python train.py --win_length=400 --lr=0.0011 --batch_size=96
Rows from block 10 of a small audio embedding model, named by matrix and row number. Rows with one number belong to one channel. Each number is 128 + 24 x the weight over its row's rms, rounded and kept within 0 to 255. All counts start at 0.
After each channel's rows are labels from the 100 clips, of 14976, where the channel reaches its highest value: "top examples" is what is common among them. Only what is clearly more common there than usual is listed. The data: chords played on synthesised instruments. In brackets: how many of the 100, against the usual share in percent.
# convs0: first 3x3 conv (model.blocks.10.convs.0.weight, 128x128x3x3, each kernel summed), inputs 0-63
# convs1: second 3x3 conv (model.blocks.10.convs.1.weight, 128x128x3x3, transposed, each kernel summed), outputs 0-63

convs0.107 [122 129 119 158 122 113 140  85  92 126 105 118 134 106 121 118 106  98 109 147 102 141 163  73  91 106 115 104 146  85  45 126 104 122 113  91 105  61 116 136 137 136 121 128 132 120 141 126 140 118 156 134 160 115 106 139  80 126 128 141 131 138 108 118]
convs1.107 [121 161 106 165 108 113  93 105 111 111 142 111 166 120 140  74 114 139  78 119  97 136  94 112 111 129 105 144 130  91 113 121 127 148 103 126 116 175 107  86 150 119 105 132 169 152 140 120 116 118 118 156 102 130 123 150  97 109 160 140 133  91 139 137]
top examples: root: A (28 vs 8.8)

convs0.91 [133 115 109 140 159 131 137 156  93 114 150 139 125 132 105 138 120 136 127 147 120 111 120 118 157 111 136  83 150 120 109 160 124 118  99  82 139 179 124  83  95 126 110  97 104 151 111 160 146 150 167  98 118 112 157 108 119 154  96 113 131 106 123 112]
convs1.91 [138 134  87 124 157 116 136 119 156 122 122 111  82 109 112 162 116 147 148 129 146 114 150 145 126 106  96 101 136 142 119 101 136 103 118 128 116 119 156 105 123 121 127 105 102 111 141  68 155  54 126 123 151 138 148  83 154 126  99  98 130 122 106 133]
top examples: minor (60 vs 8.6); organ-like (31 vs 8.4)

convs0.47 [130 134 146 134 173 122 118 120  99 130 119 128 124 118 161 121 114 117 101 128 121  93 102 114 146 132 137 102 156  47 130 127 115 123 128 151 128 141  84 136 138 134 148 120  96 111 100 124 113 157  99 135  78 114 160 124 100 110 125 136 132  98 139 106]
convs1.47 [132 148 134 128 118 124 130 145 123 113  96 190 161 145 130  65 104 188 141 138 128 103 130 109 113 122 141 103 107 103 110 121 129 119 140 148 108 177  65 124 131 117 162 112 155 133 149 137 143 182 109 139 140 115 140  96 177 165 145 143 138 114 134 105]
top examples: organ-like (36 vs 8.4); minor (36 vs 8.6); quality: dominant 9th (30 vs 8.7)

convs0.43 [126 143  97 140 160 119 119 177 138 134 146  95 144 118 151 108 108 138 130 124 105 128 156 107 124  90 151 110 114 123 112 122 132  96 113 146 149 153 131  75 140  97 105 114 114 167  93 134 123 104 122 123 114  97 185 119 114 151 138 138 141 115 160 119]
convs1.43 [138 121 123 101 107 127 122 130 139 145 117 139 105 127 102  87  98 149 120 144 122 104 137 131 114 135 139 122 133  98 112 103 106 122 100  98 106 123 110 129 135 136 119 109 131  96 167  84 103  92 107 147 151 147 142 120 135 100 142 153 138 152 139 111]
top examples: minor (37 vs 8.6); minor-major 7th (34 vs 8.5)

convs0.96 [156 130 112  73  71 161 135 172 127 127 114 140 128 114  81 121 143 144 116 112 125 151 120 131 175 111 137  92 151  82 147  79  84 118 134 148 112 161 123 145 124  74 133 122  84 135 120  77 152  95 121 110 128 135 109 124 122 160 138 149 126 124 114 141]
convs1.96 [134 110 151 123 145 132 133 146  92 107 118 119 123 136 128 108 159 153 163 103 146  98 159 118 138 136 123 120 131 108 147 140 115 166  88 118 107 132 138 126 157 128  94 128 135 109 133  85 125  98 107 119  85  87 137 148  99  95 115 162 102 136 148 118]
top examples: organ-like (32 vs 8.4)

convs0.125 [147 145 111 104 129 151 133 124 112 127  72  98 143 142 111  94 130 151 115  97 112 123 111 117 122  75 146  91 140  67 116 149  77 110 114 148 123 138 104 117 149 119 108 115 129 138 103 165 180 119 115  88 116 139 128 142 132 151 133 116 138  93 158 144]
convs1.125 [117  76 120 126 117 150 135  97 155 111 136  92 113  91 117 130  64 142 102 126 169 142 124 149 154 153 155 131 140 140 141 116 128 137 108 100  94 121 153 155  74 114 150 115 122 126 133  99 135  84 134 118 160 144 161 158 145 120 105 124 138 153 127 166]
top examples: minor (30 vs 8.6)

convs0.40 [141 166 114 128 151 142 136 136 115 103 108 110 140 148 127 152 109 135 140 155 134 130 119  96 126 127 107 155 127 144 151 146 122 126 125 131  95 166 154 107 167  86  99  70 167 163  88 127 122 129 114 151 128  73 198 104 132 131 165 140 126 141 155 116]
convs1.40 [103 169 113  86 122 154 118 108 125 135 117 129 104 135 110 141 106 135 133 109 135 130 141 117  95  83 157 113 129 135 101 118 129 114  98 139 115 160 101  73 134 114 155 100 118 147 144  77 134  85  99 125 128 113 132 116  96 130 115  92 143 136 125 127]
top examples: organ-like (31 vs 8.4)

convs0.126 [ 95 160 100 112 161 160 181 143 137 122 121 141 144 136 107 105 182 162 126 130  95 135 115 141 120 153 124 154 123 111 124 122 126 138 133 163 108 134 128  68 148 130 107  90 119 101 106 132 150 173 103  57 132  58 170  90 111 121 151 156 142 141 149 127]
convs1.126 [ 79 124 124 111 132 128 124 112 107 106 133 140  93 130  85 122  92  93 108 167 111 114  98  93 122 112 153 131 154  97  88 144 164 135 129 128 162 120 118 125 145 147 132  88 153  95 139 107 106 115 158 123 128 184 119 109 123 149 155 115 152 160 174 138]
top examples: arpeggio (94 vs 49.9); playing: arpeggio down (65 vs 24.8); dominant 9th (27 vs 8.7)

convs0.38 [ 99 123 135 132 122 136 123 141 119 119 155  87 148 102 132 157 111 156 152 156 120 133  86 140 118 128 126  96 127 100  94 105  93 128 113 125 121 139 111 161 144 137 127 135 101 144 164 146 137 165 115  99 132 145 156 134  78 110 110 185 171 128 124 145]
convs1.38 [121 182 108 121 149 144 161 133 133 156 113 139 160 159 149 137  77 105 113 147 130  35 116 106 117 139 183 110 117  96  90 142 106 132 159 110 161 131 123 150 131 128 130 105 159 133 159 100 143 142 131 129 121 181 153 119 126 148 148 142 147 167 148 148]
top examples: arpeggio (91 vs 49.9); dominant 9th (46 vs 8.7)

convs0.121 [136 157 170  73 128 100  95  54  86 117 137 135  86 175 151 114  94 161 116  60  89 129 107 124 122 121 101 105 103 146 109  47 115 107 134 129 134 119  95 164 111  87 106 109 138 116 147 141 138 120 136 134 135 110 114 121 114 115 100 105 125 133 131  84]
convs1.121 [ 98 117 100 116 119 154 147 178 112  82 134 173 147 135  93 123 127 129 135 147 104 121 114 131 162  75  79 112 101 133 158 136 100 128  91 132 113 168 148 111 138 157 117 156 140 123 110 150 127 160 144  90 123 154 129 111 122 130 108 117 133 106  69  92]
top examples: the note A# (60 vs 29.7); organ-like (40 vs 8.4); half-diminished (25 vs 8)